python train.py --model="image classifier" --dataset="small renderings of single solids in any pose" --train_examples=98750 --image_size=24 --crop_scale_min=1 --horizontal_flip=false --translate=0.06 --targets=["solid", "colour", "finish", "pattern", "light from"] --num_classes=[24, 12, 3, 5, 4] --arch="vit" --norm="layernorm_no_bias" --norm_position="pre" --hidden_act="geglu" --mlp_ratio=4 --head_dim=48 --fused_qkv=true --bias="all" --qk_norm=true --parallel_block=false --inner_norm=false --patch_size=[4, 4] --conv_stem=false --layers=12 --width=160 --positions="rope" --pooling="class_token" --label_smoothing=0.1 --loss="cross_entropy" --init="trunc_normal_002" --residual_init="none" --optimizer="adamw" --learning_rate=0.0013 --beta1=0.95 --beta2=0.999 --eps=1e-08 --max_steps=5200 --batch_size=64 --epochs=3.4 --lr_schedule="cosine_restarts" --final_lr_fraction=0.01 --warmup_steps=150 --weight_decay=0.2
Rows from block 6, named by matrix and row number. Rows with one number belong to one neuron. Each number is 500 + 25 x the weight over its row's rms, rounded and kept within 0 to 999. All counts start at 0. Numbers have three digits each. After the name is the row's rms in percent of the matrix's.
# gate: MLP gate (model.blocks.6.mlp.gate.weight, 640x160), inputs 0-159
# fc1: MLP up (model.blocks.6.mlp.fc1.weight, 640x160), inputs 0-159
# fc2: MLP down (model.blocks.6.mlp.fc2.weight, 160x640, transposed), outputs 0-159
gate.160 141:518489493483495530491494529467446502541499468505515539521488508455511501473502501532471507509508475478522535510465445505517455457520487503524476468531529523438516557518511505484453503512515487510512490500487477493549525517457478483492475521556487491453486549524523452513520514518493460546521532490509490499490499497500508530533489521544485490473496496463480475533529529515454507506510482492493469474511485555523486529511527509533512475494492525539507477504462484474489498514523476
gate.161 085:516488490526484516507463489458504504527485526499507513484495518505544443502509534502531527532471496503488471502463516499448495508521469477531477508477500516500507522505448456514466518477541490530476464510513553502536517481525502496486507532510484481496508541458527499502486458545513501489495503531542456488537467508517512517476463503530475528484481437532514471479529512546476471495512476525480509454524499474516495500519502565511510479502464473472509485498503458514491463447490484
gate.162 047:467468527467504497471529492511522483499496499534523523522497521497513477470418534507504519506469536527515453530528481484506471535498463492495458480504554510492510541506529479501489499487508516515538496509509492533482488506480499523509504537446492462496503481543528506558511519522499546539501517542467462457495502547480495490515451538509535500485481505478466516516536493484471525506460478484484503432505553499507498491513509541516517465497499495477503534492536498494512490525490499
gate.163 102:466510481513510530487521522482454491522518479532473487525505504496478508485497494486478506547480473506507483547443491469509520527523468513507515461493568519462513533513541498505474511460515509515530515492505511499519492515450500501526499502493502520464511547516545465520522491497442501502479495506503501451463512531543481520522518510512484504531475509473521512481587480484478491509484502508453475517533503524473538462566471509469536482463488504528490497538500493475505485516492473
gate.164 088:542464465521514532482545488522507538495528503506509474531534521522551480481521519483479528515472533489478518499504488475478531497506497521517457472453513524467519545481511474464503502478536522560465500510519497490516503462491502447501465511517518472470518487510552494517494487514514501497506544500518481457505524557503505511492478500506476467494500472467468437510492541505458493494492488505493495442509499491550500495525491498491526502532438459504524491508536492529523476468507475
gate.165 081:487458527470479511531470519521486486484510506497485496492501526479539517517527521520527459543450538474501513511463496497481502480544454511535501516477523497479496485491487481491431475570508469509566478510521472480486506458514531460491449558560478519468487523482528526452509442521506518511501506470518512524520498532488524483466504525497485500506476519516527483516497505493467490511489462480521505488532517553533481532476486510489501487497501493533471513503492514515487525492491510
gate.166 047:508508531516530532506495515505492451493480502502492476490499503448498514531532567532518435479519518485511483491483499487492485461539483490512491472514493498478498507545482500533465462503457477492497516458449476510500509500499532473498488515524502532537468562473497477446498451523510504472504492473478487558538536556527512521468477515517511541509483498527555491510518516506496513515559490477527485483477529511481499522482503493502548493499501504517481512507478497510452514506462528
gate.167 064:491531491501550499479541482488469486475554523516466516518504486466452517488487502484519519492486475516462497476471505496500482538507472490524485487516502508498505527542554516530496495529499455507510489533467454512487517519462541470525506499477459473495460447518500545504508512524508548508475486506514470495504521520521546515520531514512557466489474534456480520506520519498500498477498492490478474484504515469500477498429532508480488480524513532473497556532477481519520504522457458
gate.168 178:483519530503492563515492481502498515516470455505464466517485516509501504496499459479440519476463531493491484497483549543510499467515496479513488484476490542468498577454541474478495497523511501542466473477495497527500485521479470518468507500493478470516536487461456494502559487475512477519525504479505488454484499529556478489519506516504475482492479517495497487492518526492472536518478518477511494512521477478507511475511479530560530539500470485442517526525523530524511476474499486
gate.169 114:493506525466495511504506508471533500525505478480534550495499512510483499501508498495444537530547493510530533525484469506540455470504506523479498484531498508482508534507472541460483491472512512521494487498479538470540461468461482475505490529555508546475456509563524453455495523491500489508502531480475499515494493504505522492535499518517459499446516523449496508506477510496430508507509459498517500506457488517451511506521521501503508498517498527539509512479461534474551494481515496
gate.199 052:511456514480487474500461502489488509528515531492466527508494501511502515478477490518500477504478492490521551512486479499495502505462524515466489448480475469494497505486525509498489507472513478499484468546513486490445481463474536473536512562550531529472489468541516465512468544503453509498508487463490527485479500454460477508530474501504523503539462504482451491502479478449548490494528527512513494453484506517504490542524467476489531487493455524522495513492474534496511547545509477
gate.200 112:511523495527510529526485491500478503492509501523481503503516481470477525513514486508483469496511444525459553511507499462473517463535522514503510509508523488488507488518500506480446491503533530507480489441494494470554536516460505520493499510487520463529472535490500502543519518554494476503458497484519511507546504526553506525502471484538465502535509521496505480557517506562497470476520501541505449509506488485425464489512517469509487475524505503484474490503501542487466475461536498
gate.201 133:522531503508495496529510466487480552517479506497512512495509509516471495484516522522492526541518457497547496510458497491486463483552523516535489460500518519485515506471489439489505481460542499521537523477491526510553504467488521469502510496520456488475470510498481440482546505513497494502488517478490500517520431518506501508489504505523504475496528497459461468529522531531471534499506498496463434501517502481496538506521473524503517446533481480544529446498461496479537507490510500
gate.203 051:453479495529540500515451498492522457532504467534509494493468515501464490464512499483471524497486453495518524524499467507474507522495540539510532505484531530461526481538466494497513551525492491467510520522508530522535429493464503526547486477464474505539518492550539444486477511498526502522491507458519526435492512532482501501498466485523496550494468471502492505497526506525542514498479493478475508500516482485493519489475484553513502499506521517487496452501504483507525496465520513
gate.204 075:485513493507483517477495499514484532516481470510482491489490521465489467530480489485485480484469546463524516451483517494487497520508477537445500501478496515485549488473490481521506497447561474541531495508477505478518508517485512516511494499482500488493476543478534493544547519531506533504499507552566466502519473481475484520460520524496491490513508473505461485491491514568491511479478456502479489511502510532537529491532492520513516493471449426539490501500502463497446477502482480
gate.205 121:492467510527476477488525478480463552549533494511489495511525492478490521468507505535507506491457509467506524534444501467532525532518511479506512489485514487483496525474552481516518484467537501511512526515451512519523523506502513493487531535477478494464485495519527466575529515494518482523498518517504469477471485484495451520533479506461532489495498478484445460512504522487531548497475482572483473463498492501536485491510503525503517502531473482487529511522486499498536518475514439
gate.206 077:520468494500500475464493528482475528475494535476565531508467493488518507455520518516487483541488486475507512507527450477486487510525510496513488511521526492510507489497486475488522542449529521519546491521518526475505522481529475428545507513515483507445487542527506509507445496555512498502492516498519506567487455451470497519494503501523553476520504472464474482525485498506468483484518476526478476508477522498524469505483501502490478454492505497548473443522506489501522504504515486
gate.207 063:525527498511423493525486498464529494461518493495511498473550540522475519495510517495486468516549486500538481519484488482507511498520551540481485462543505529492506501485538509509480454469557494506463519497468484491537531486484519470481487474509496507501507509513480414531500498469499533492504531500486493484498485475463490522500494517511507467540476508514464521511479527496483517473490517572490465510473458519501545495527511514496500479544518527487495495477501515459536510509445488
gate.208 078:499516510538499503492507491495492514526492473489486508520484494498529465536489474534452504458515479512499507464457520512522498512521488542461486488496482442504517507529520481516489469502526442487499503473500469530517502544475507555476504481467463528505495529517488501512544563475506527511538467486469471458492505489510408515490500486525485496457496470496468500508517529530500549510478533493502493484486458538522527516486528495530470510483519516467542503464466473534484483517513508
gate.209 090:499483480474479503476491526524508535497478472509522504509477543497522503497540521488503523527485489463523498461462474488478483468486508505546456502495453528506482528480517536496504474473484503497490505511520457512513493494491502497497485506538518492515490561546495508505517507495477482489505517493506536493518493546489541523527472545509472480441505464517489505516462486509472499498550520509501504415504479518558485475472491490534486509543418516555488528492498476514450503479526487
gate.210 131:498483446494495502511511530471482489510457516508468495458537495473501490523526521513515487544492451483512512504523484502458512498496505502516426505495517479499556522487471510499490516466513487514534478470507515504488530478511503476488505515506490486447487541511539479548512484529483504502496496522535499463497468499473522540473491585504468521570481480495498490520500538491544490541501509530461503473541512542537502483507467535490490466458487502516476486506525507463485459496481513
gate.211 056:530512521509500536489496499494472498488479487449518509508505483478551511521475468535511441492536523469528475506485501526540508489477449499511493457482493479490537468542501496447479473524533487502500501530510455524473513535506499508442478501556495510468522522500508512444528486466532525512493477498483484490496527498485410508517499546533489494473463462515474484522514517515490540518514491523542491446485509515514489525507502510492517533465523516523506483476482475531481517510494492
gate.212 077:557534474444527469523488518530506545477515475456502526516494486460508477522502462501492480483547522468476491504477505478519516508522522525502530512526477516500513494466518459450490511505513478475527487537519446545499467524534499473479483515502503546512513524508507463477505521458520493494547440507479520544467506464496505466498533521511521469515506527470506501504482466482523473506470548534494501478485482519505516536494541488508465536506530525489513519456497523485523543496501490
gate.213 097:470505541481491475536459494491480490490490509496514509481475463487526482530516537535500502496507497447454510522496484514459499489499475537496530549505481495491486519461462468517456468507515443548506446519460555508514507515518462485461520518506526481479480514493518498540482525526532488502520477513539425521472530478480487505454506546491508528486482542499485509532518513487525530483472477532530497521504440515499476540506526516493512495528532520497513491473489476491505494500522515
gate.214 042:502519483465500458459525463467467522506468485521481487528516494482517507528501514519500512513503507485575502553484470488472457508475513503489504499474486490529468531453487496555469492482488454487540475498482553493519494460528507507440495554513556478507455504520485481471522524524495493487465500477491507526475503477494484499536518514531499542507484522531507482478485465494458556536520485521501471514492503478501457523453459495499492491522494493468518476491497486487515461505490527
gate.215 074:451507480506485513504492528521507513498475502497494543509495518490433498482486498507504486484439527480496489509486516533488519503513462458544512500501507526507490509498548522483490487504544500536498510491433461510500519464485547495500462492505451569519500480514484488465514479538509519511501521441557509481509491481494559516530477508496529462467481485527468508552491524492435480504551500505495492464467507477505478529498518505501480502496452457528521496525508497500497512504479480
gate.216 069:518518511435461489452411517507484538526512495487509538511503496469567500501507511543527503489487511522510520478463498504516494504532466493454514478475493477497486508479477505493465488500527483507479491532535495546551511480504498486515489563520522504479489505493479452503495543534479484531517505507508469500474526475516476498496495491488476517516473480521505456486464483528524517493442453518469515502507476537484508518506514514520529498558488536474474526460493520514499519478509465
fc1.160 079:511514530458506491467483489471495526448548510494487485479513514486492520501481498461506485524522514513479498524520521447465477521539518515460502484480493545496557475487502420487474541473534539524486477503493479485481520476491527486511528510518534458553483451481518474503472474539507497436450509539496496494520543509487521530452543514485470494504507517523495476519493509510493495479474495512502508472517459491504531502494492490486538473500482509489494548480546502487474471501525506
fc1.161 085:491516539537521514560477475492515478519530467488517502549499482492498532484480438513488502468553508532498508507537515502544493491479523515506573479502514491539487499523493469498496517492485533477496488482508522465540515478498457512532487478476492464486495496497529480480455511520497523519483457487482518512522483474505485478541505450479508484483536525461511508486505502532506488483497507437486493557518502518474505480489541465475476492467545528538479519513497573503511491527509502
fc1.162 053:527509513526489497527556503494451466510512552479500453471441479522531501464521474521523520482497467472478528484471531536462515520501523491485474487514481575498509481514520509506512478489494465523510496505499527497509491554467490500480490487490485512467473485509474492488477541513459524493508499508512450515515504460508505519469537511499520470517488480477482556526531513513536506512495492506495532528455478479535478513469551497490506489480569494496521524513490464495489489503525563
fc1.163 127:510506493489523531504478490528496457506537473530516482529477517492523516506504475493451502496517509508490509487458505486492517514520507473497537494449514529483518486537514498522468503525487505478527522481513482544507492520467497573529480508519522482539531499469488491511494521497511497499442463521476507493507534484556516486483494468480495525487499500477543493464525440492490509518492478445495502525538486479478525534537475424553535503495521472476478504519469549548453493497496486
fc1.164 072:478498486532484507530478458489536492505502466505517474494551527507523510503470503465488525463510535516492520518483505506520501518535487505457524519468508523451550482515496471517485488498523520543489499490541529500523539504510568518522474491497501487494507443465520494536514507481492508490502488492483440453450512479507469498486498486511446502517496491512514457450483513519521531502452478489462469520540480509525527504552456497485536501523521468483501519512554543511510478480491482
fc1.165 086:533516473537530548480547506489493511471475531495516514496495495511459487479455477485488493464487472520495496506544479509492499498497504511467464488564522500496497494470477472518551505465561507515432491466495500512523486524475471510506558481463529511499479485521511516537471524514467468497526503516507493501510496526476482535458503496550494509486527470515451482520557496487485507464501538506498481485529488462494517503449478480534511473524526505490539481484497460498523481515547521
fc1.166 057:502511521527530517463488478479524493521449519523436487509488502513482498446494498492501514522509532473471489488509498495492481522454461477514470522473516501537505497513557510510500509504496513533464499520504526493513518531482542526506497516499509468479482496487510525580518479549509492479453526518540472456510466450483485545549509548491540504511488512510467495550522529495460529481485460500462471487531500500506501482470489507490514478471493468480540491508503485497513461538535516
fc1.167 072:502423516456476497503500491506531509502490484496509541463553477490514480494544531491503491544543477494511520481511474496470489478483517521514483561510483486525498485488492487479474488525486512497480518480517539478503540442519493460464501488503561477486502520522506504529468522497480465507538525519495516523485508559459501491480482510482449543506516535537521488520487485492462486514541491494515507478527491496544483487515461488484495508517459444544515515499555521482500500474536500
fc1.168 196:466479486513497498474470527475474454502482443470483486493554475477498468530525491534491462516488490475484512500485501515519503470513459494512482506493510511460533569498531562512490509506479474485505461459502471535501471492468491523466490502505540493498522533499500532496531504506518531522487489493529506455494519484552497525529526543486476477515493552503551501506540545492499502540518501462497482532523480506485473468500503508511540523469476501480479540513521517506450454505476518
fc1.169 084:524506504502510499504530513493497519537428487500476486467497500475498472547491520540507443481487549508485498482530526503510536509534519511523497563513479477494480496420469499517507509470489482522493495451492555563506495499528509527479502492493500513507505507434518505511519500496537505496553469518511499534474492496490504481452504493486496519518467471496492507529484498517567519470509489514479517495523504499528423497474543517506495526492491447506503491505500504516496505454491526
fc1.199 049:530466493497469508506538488506499519507518484519494516504519522519514444543505519522491458488505415500449495481509526510495513487491517475462519538550483464490473533515488476483488477516509531510522476478509510511483493513467527499438527463498562496492513537530473476497548534475488496530504538481494474516541476485484543475524483480524489501521534531492518534527485518542465504505530525481522496499460511462513485484534509501524528459530477526498484531471531468523478500511517482
fc1.200 119:477502520453491496488484512476500525500484514439512491459494521516531466511491500484518507482515536480537467489496519511506516492542484509482465505506476488510515475503488483489555534511504489538501489529507496511415490488538517442487492511527489516489514487482506519451510484480525529488527480496485497519479508460435498495462562543525537438485488486496514503458461494471519492551486517477483525483511503508554546527466519501494535510479497476522535513507500459509504511513466490
fc1.201 127:510518459511541489512524492498489461491508513474474478556484476498519512498469477542525470486499501472418492525521519460543498492524493486531525466508479499488487508504497529491525526544481485491505488489484520537461457511467495497490499479501479514505527513505528558444470512487528531496491480496449510537483547494497472477523512509494541428497486500466533529486472505452487479506518506479508499519476521504505484493490547522473469525458492547474483513515500456505532485535490490
fc1.203 055:487530514488492502451531473470532505491441538502489488503573521506507493485493518477547510496492489530546449493489553512560511514497470473468515524506479495501503502478539515505477475487531489515504478517513518540527511483519558529516525560493515499482515445493474485486554507454481490486472530506528488508476477499500502528520502493494509510519499517471475499495459486520454468482484457477488511525488553471478476468478493507522512479490494477489482546501473464495531497474518476
fc1.204 074:482496474485523479479472511509485540511471507514492515480518524489495492487489545458531499510454530504540495480523480544493533479505494528495453515508473530498525525440532502533519503452530494527489506479494524509498466532503468496535519475487479503483526503517485505524494509494500520505487509471518521485510463460418485511498490543466497459523477482506455476534446517496528487505518487528493491504489487478547506466521530575505463524525472490530519448529516457499522502510504527
fc1.205 115:503454516484476496475491505464455523527488475515504507481469489459534493479560511482498506536428510473522501531486500483439517494525509468527492474533499522508500469459535492510480514492526518502519502478493505551492515496520518481516502547521484497484529541495477479512509466524539481504503494530552526498516495443502507495510497509497539488488457493528474478520542480470553541520531473552517489474493486474543473534469485501527522536533494478468481477515529487520505501466499508
fc1.206 072:461520521483535505510475506476445469510465504481529538497480441481499537459507498548530462509494486500531497500512475457477477481523525461521507498500500476517510498516504531472499510509505501504560497455515492493487516488511495484494454533482533510475485548481465511479477499509527498527475481504532532531502444460480522500524509529493549437492516474445503516481515531526495487527526483481485463532472490518484450473507485535507481461470483515536456505536496512507505508519511482
fc1.207 066:505558478529471468524514488471503523443515452499518495465562514522534506481550494509494491456506507522491502518482521502538512524503496528526491495495482530502526503492508492501492486483531504514481487541463496512503542463482470495484440475477506494526478502451510496526497509484548530495483471502469513442503473473485501532450508518496521455535470500465495506499490531512526522498443505536484495518495526475520497521520549499467478532502548495481483504530537534522535512506495543
fc1.208 076:467526497545474507470489490488470552521468468537554510494491506479518550476505487544490512460492489499516517479460488521507511499488489491487525506500476499526528478539489515493477504457487508516501491482529457510554514491493507544480478515549493534523499502500491484455556511474476522503489478494504525502465466460518455530543493473503469495515533481497498447476461528514507519520518479451477468447499481528518538517528474475535487508522472482529499526451492492505487520519535486
fc1.209 097:494496531507508525530484490473486443519437500508500483470477488505522458485502500503506530489521485503506507484525495565516487516511490514497503539490491504485497506486469445503489488487510485494490504481477586532497532543500453521510491483478522505499529478485465514512483510468535521492520494488501451504449502426471505511450510528493515515540456506501490508486540509519532522505449487514502525566473471493493504497493516534517515467477531457460521470477517528514517492476515530
fc1.210 142:500515522503492491499511516515499485532537496478485489536515478502475524504493432507482462503543487509477520488480527533543519488494514527496514461523487469494476476493559546462545519538489524461460512508516508474494497496485476475508555475485481488478485511521506492495523517496507528531507496507513519497494531463553500501545520483503501474456497526468534521488440489464511479501494510496497512525493507529451489495491536456465495566472504577484513543502486524487536515520496469
fc1.211 064:527525493464499482523527487495509479465474515481485501482467490503551504512509513506522512529502504477506513497490518509498520468521495518478465486514485466494495498504496491440497485524509495497493511518503519480458517475521479432443521480466469521482510481496501511456530538477511513512573497531482502484494473509486472467529479479538512479505535508498510513494424548457463517496516556505490464489498471530543486503476490554470469519486490530468493505463517492526570482497516534
fc1.212 073:491506551465495468536483481489534502501439469493494502512483482534508461540501457497503564473496512485492485508527527532547502518485507506482509499502457505498508486480504536449511492497504492490514501500508513518497461516523481501513520508494499502476547483533526494476455507480540511514514472513470521480448494445465468444546509516503506469459483513484465484456442512482494500531469520497506502490473506542491505494481506502475495545499501515480578518493508502538563502507488504
fc1.213 099:491489505478494478551485492495490494461476496541472474475488493502527500473508509494471508516505495492490497526492486466477522523518459540537559568519473510507484476491508502518476488525480453520553484480495532501512489501503461508494508493483507500484486508478521523486446529495503535511512447515513479511465537510488436513471540499479465522487482541481485515530526490480481519492442481546528502525511485486489494502499546473462509532487595507474499519517501472501513502470526470
fc1.214 049:441510512479525551501510506506497493485462491475504512508474519521501497501483494458513514555482528514499494463504527498535517469490488503546511507503534499464478503516479507449521578481535479541537482505517478465504472489513506518534506492555463556469494529508557538456497491515514540479467477530509473481494537460514511516522481478463467499526484469493493486485479492454478470505485496483523543502507543527491499530491549490487524529470509492477507506512489483507517511482464522
fc1.215 085:457467490479531533481523530504477471526519524518477538519477516519447471496493453479484522496460505470520469530476517507442487483515481484540489507508486517505478505530511513496527512548541469522520524490452480500519479503495533509518501503503447528479494472532510516422482482488512538510460464469547511488491510442497521532552510495537544472440498488472488513514534506463496487515515474511488509498481483497537491533493508485511488497468511522500509492554496487505489515514504482
fc1.216 059:505505466472534540471510501485472513491554503494464511554468496465587469515503523469543515518484518489508493496494484448509528506476560501504475484499522491501529516453490518483507476521515500482474511472542518471522505496497480474534503505473488502486469481531489485504498536481525523468503492497496536538467542454495519445506525473505487556501544486498532472454480479502554496496510510485504503518457501548484531543508520521497533511495493492469509477502520497494508469476520499
fc2.160 081:495510505502469488485515518502449501519499500452528520491490505481537450520515486503457521472506506505463548482472491483507464545511499526506514483495493554505514526514499463492460509488508487505484534541504504561494479539473477462507518500478515496518514532546475469515508509462548506532527497504505459499478505515517509487501529524465510482474502493464482478560473498513502517521443490569505536504483451473486511492512523473499458461507501447470528528497529493498526479452501485
fc2.161 102:476535484488524518517496546506488547487492492518525498477463518510448504477518508479483476507465500502518490485476489487514501487505523462510431520532479505473498523450497559531522549500441505507501482478517481521509541556508483507532521507489502466515535517499466514510524481492493461511462502442537516455487519452498518496496531516491500512522499475524477493514513530501484502473505540515529530511501481505498476504436540505494531514546480492465531452495536510472489529503481536
fc2.162 052:580510486469486495526484510535500512461523525543494531526459486447504533445494521503515493518468481502487505481538497503543515509492518507501528478533487534480506528531546562481459497449458506524506485517538478529506499522527471533529489519504545496522536475479491530487482510511511461470524530499467488495459485509494494486533505484529471525499545498528530517452495477471489485488519487486524467529534524499488503525493481497472511505506489537540506479489524461480511529483516502
fc2.163 121:491512491511490513515516511494507476481489544506502486483497535535491488511532498500534506521455494535480457509529532521453500527497491460498480474494476502523449482526534528518531510515474488520548464530492488465477525475526532505491469504526502447447448503492518560443513488512492518461496485512496518508504505494479525512511522536544498455463480483491500558509478515490494476492508492494516522510522512475499460519471528520490459464502460503543524515560509478463469468532481487
fc2.164 083:454503509489490507507496524516492523506496488474493525488515480487457463502545460506507517493497469506503463496466540520473418522481517461533503449454487529590467526515518469548476508528523475497518473522483481509492487503525506523469532491480466502505496498529440495487514482440539533504505520516494484491520468499535521524538499523499526492491487470518518561518523495527488517476511537500483526499501477465486492502512480500519468468477508548516494505472473502486489512518512514
fc2.165 082:453447532509449476500468448488525495535461474507507502496504523498520503511494491528485541506515508492542490466530486549507501485532481539531517480488518518539504505493472481494454465515486500517521504479512516514502519446520462508440470551518537503487484486480464481464544522491486451503528542483530495504519511520499461494520484507496488531554438516487480504481529503488523545518504467495479446485528517519484501503502460491487531474480514485533530490523491506511502486484516514
fc2.166 057:520483505489503542518502546513425495509510503505499493491512478532536510516538502501556516458509522493501469482478483505477539514510522483515483513494484480437498501522516516460477473498543469468524479550492502454484500498488529509485452525487464514474515456531527484537496483469452568478520476486513499502448512477499491550502488510497530527568433491503504486492491511507525483483493494532504500518461537509493503500544501488486513483526539511520506499501495509518504535473477480
fc2.167 065:487499497498492485529494504484472505493462496504480470493502481516515473531475525505451500497477464466504497514506505510512491488525454507491494489513469458525488501469495469501476479526461501477490519456544546526482475530481450472471511497474538531496512576493454534534481491486518519524470484492508505481532511526472475475489545509483481562557476531497511511519519529488460548499450526505501518508482493547519501505506529523509512517509493513435506524466500495464519486466494552
fc2.168 203:528524509515505463491543484503505476509529529504584504483502505531493493484526512521519494487499505543476483520502491475488503528511512502460499479502508466509501447503493485515509494518513508481524458584482488479507531483519527485538521506510474490482462477511527479480504520464455486467514449525456489545502494536506514485449494471517508470484504450486496490518507444523514518493514472500531552494502506508514490561514518493476503434506522489521509484502512481494465542524547485
fc2.169 077:457500488535486532474507518517502483520477534496512542478504513508490486505467526470518485504469491483542515499550482539530486476474513499495495492565479447458500544530492563479506510462481504487499500494521515480521476506475514507541465482482450491492518459537523522439519524501521503485455516453488512483457524485497591491533501533516530534474487512493510537479482498510519497514539492482525491523494491487501470499494473499509507475514492486546491483500545516493512503492513458
fc2.199 058:488480496519436525494494516457519495540510477523498487489531463476521460508515493487458514460547522500527506538511525510493523478515482522481508489504463527503497456517501479499508528459476494521461442504500478493512475517562490485479511496494516491477530513458535484561565507521500498511530478524494471521522533478489495499490516524470528473453471549479471454510527506462515515485507501511487514473507516466469485484462490513493481514495490495453522510536563470499499508494474471
fc2.200 128:558504480527456504451466488479516507490514498505566523463496467466507464511524544502453487495523520558515516498500525480483505467478524513494509496503467477438499529506491489507494536440463541478470525530510514493538533547524517503519513486499486449501471521497484480533473483525493502490501492521504483535549448521489527484517466494486508496510490490533481470553496511514501477482504478519491506513482525467484469496497513519509457480507517502507508449512523529509502556492488536
fc2.201 119:478534490507529497491482497450517476445486528518511535446536459514502494455508489445501467491485502554497512486538483528507510482474544498482511509544464488520528525521505531506512520461437496481435476454520512508534529502492497495512497482494504470522535480506521522502463501519519484483467471518501543476471472498495550496477492505504512484536505497519470463492505511526474476538495504526518481540496506454526495470527544501497494495504496482516492489495534505526532455501515555
fc2.203 057:501540545459509493506534485494488460511474516519479451546507477450500486495506504532485509482537504535500491508488488534468493546501525489504505451463513513532511527469462469500496507500510497494493550446483509502471520518498524516496477474459514505493485500494497482457526561475515528499534498546479533534514490476474487473488528502477517463484483454502494508525457489540518521508491472499493555464494498506495524520507539548477446504526502487455479504485521500543497542475527521
fc2.204 074:493465492493484519494512474531530494480503491515511488545499496518488522510492484493487514556552484482479502507506471513502475491489528530486499480470510519574485467507481491458523496514500527528505536493502495493485474458489492462512487534548507523484484488494527467493495487527473479487498546517496468517511490538507448489531489493460478497512477498471514525472503482466480496532541512461471492458495496501502560493526402486536527521465508532548486550511465498526509473510490463
fc2.205 114:537441496484475460496517471546487539439483494486487508562509521477551475499494531532503564503504465497477526486532452488521483539478514501505488555459503488480488507500459479481489493531514496542523550494518517473498512486469527533476492472481473467458458484513519536488490545533491498511502541484459501522505506528435518516502529516514452517514526491458516493524481501517503494515509488485506473505513498490499485481494464489492471487495505516534493489511492485483469476487541503
fc2.206 085:514525468475404511492472500533515550497505487484528506468516501469502488516494493499465525483521508517491497514494538515519490526490508491531525526475445526554483507519470484496518541486462482528498465460499486502516479538521469569471509507505500484532522469457457474454493503464482518516484492508462488469518492481495506480526520525499494503492464469475506503515461533509505513511489510515506480519497480449470478503502486538536440509492505572481539482473494479489500514497505503
fc2.207 066:481484477492530508569449506484495475491500465496515507512461519502534488500490461488506506504509460493500527472522484559470449453519519459534497510493496529522456540533490482481465484484454545510510505492486494473493501487510495533477499495561531469493512516518464495489483477504548496484484517437498544497515495499507568524510431466483512543526500488479487541512503473514480494512481525524532491504514522468508487505496514511499455495533497523483488484491480507532497454482520498
fc2.208 077:516470452558541525464548472510452494497507466508521457495489489548527481524500520511511524481492449490513525504482539486505546466489524479493498495520485511502470459469486506520520499495467490506521542449470522517492470546493449518459504479528535452473468509450459517549541533466520468487558491506497502524502493507496485523487501513513499521506504518507498475526502500477506515489490517530502514528496519478520464486499515468535506522497476462506519496506499494541443504492510524
fc2.209 094:484486502566473558476506491490512515502518472510497496494477488502525509469522488504514470472499485513509487510470519499513463507490498486523531475543492476502490518532517491478504479464522556446495475563517426509531531491524510518496465506513510478527493524510460484511504490507465492491529480497485530509500479543533515527541460518496502503481550510512460485508504495509490487478502537458514464478453523488477497474499482488524517459490465493536465559474533534522495459548489469
fc2.210 130:506516516480516490528460533495492505510520515534558508474493503506486472482490527466501454490471504508511509506489494503475482504498516519454476537547477502471524520492492503493508555506475494512454438502528496488541524527486464497541543515485500460549532504523572496544464461516519519508441476497506491469478524487497532473459460515502513499489526483521492474499511475499500486509473500492530511501490483499524475506482548529470525488565479525472494525460529471472514484474516483
fc2.211 065:513504494511490457477537503491507514485506507461469523515507493509490534491502475491506462529474483504475512520518485495478501546532509521474498512527475503588490489499491502482501462500552499496498483480468476493507526449492547470498468485533503540485438512513510503470513576484490499509508494494490540510516461522504511565513504504534496503513541572491491505528491520494550485522508508515506497514499493483462518507472497475468462489466500541533517542495541506487476453536516473
fc2.212 070:547481466492514520497525504509466536498504509533434487515487507476531540526531533519512526492497515477474493526505503455513547471513493505545536479521466474539453492524510487456465467526521493504506483491503502473511491456478487474461469505497523471504470539469483526510512502491504491529490507515514522494498505532550501541492502533558505515481481554494534522523530523485473499494498483510517451534468495526483457479471506526484460533480481501470460547521489518460480495495504479
fc2.213 100:504505490495513480527498494540484504456463509519499499491441491500481497500488510504505554523456501530474490453536485444511513485475480479499518555475497500497471477557496511513514494509449473516503467481518554509509513520501506539501535510495533514546478518478517577515428494519510501457442506549487519504461488475505494507507505491513470511533490470513501524483499450503449497551501502493478521516522496496526513474476522503483486496535500505506491491486462442515498483493514495
fc2.214 059:533478477546516487476521489503511511471504523496472518495515439481486539530496527544546485528486533483528503480492489457528492517491469501472484483581528474454480522504524500505514481510546547466485491512539529522505521471495493507551505512484478502549513529528458496530464471496490513498494483545506536507478518480515511518487461489477515509519532495527474463533495487494493501498500469498529499502499508508503506477493524510497497460492514531494437439512494482507473448534459528
fc2.215 085:500474460484498496513519496538551494469499502538477480504507517501512473495562451484463490546504532515470487488512552517453496508495481494459511512467505551501468457498515481518502482471515501528512544474490485513520515513484535548520481471510471494507507488494450518485476525493500527477495473505451505485499474506510504454506494521476518478512518484502471519519472497520512460469477519548546528461510477463494547523520508461499443521476517504517522474508548516512489552514513533
fc2.216 055:517534499478497466460519503503548490472495535509531501511524534508462426518497495479460472522530516497512520538457493531510505516487490504496472467476484542486520464483447484482492491512551513485483519521539523516503515523540491502507492515529493502512502518517493458492481506475465498481521511508451463514493582479483484472497512500495482495515478460472461487480468479544511488513547500471526540497466500533494518542569501477514488541478509502510522499485515509497494483526546488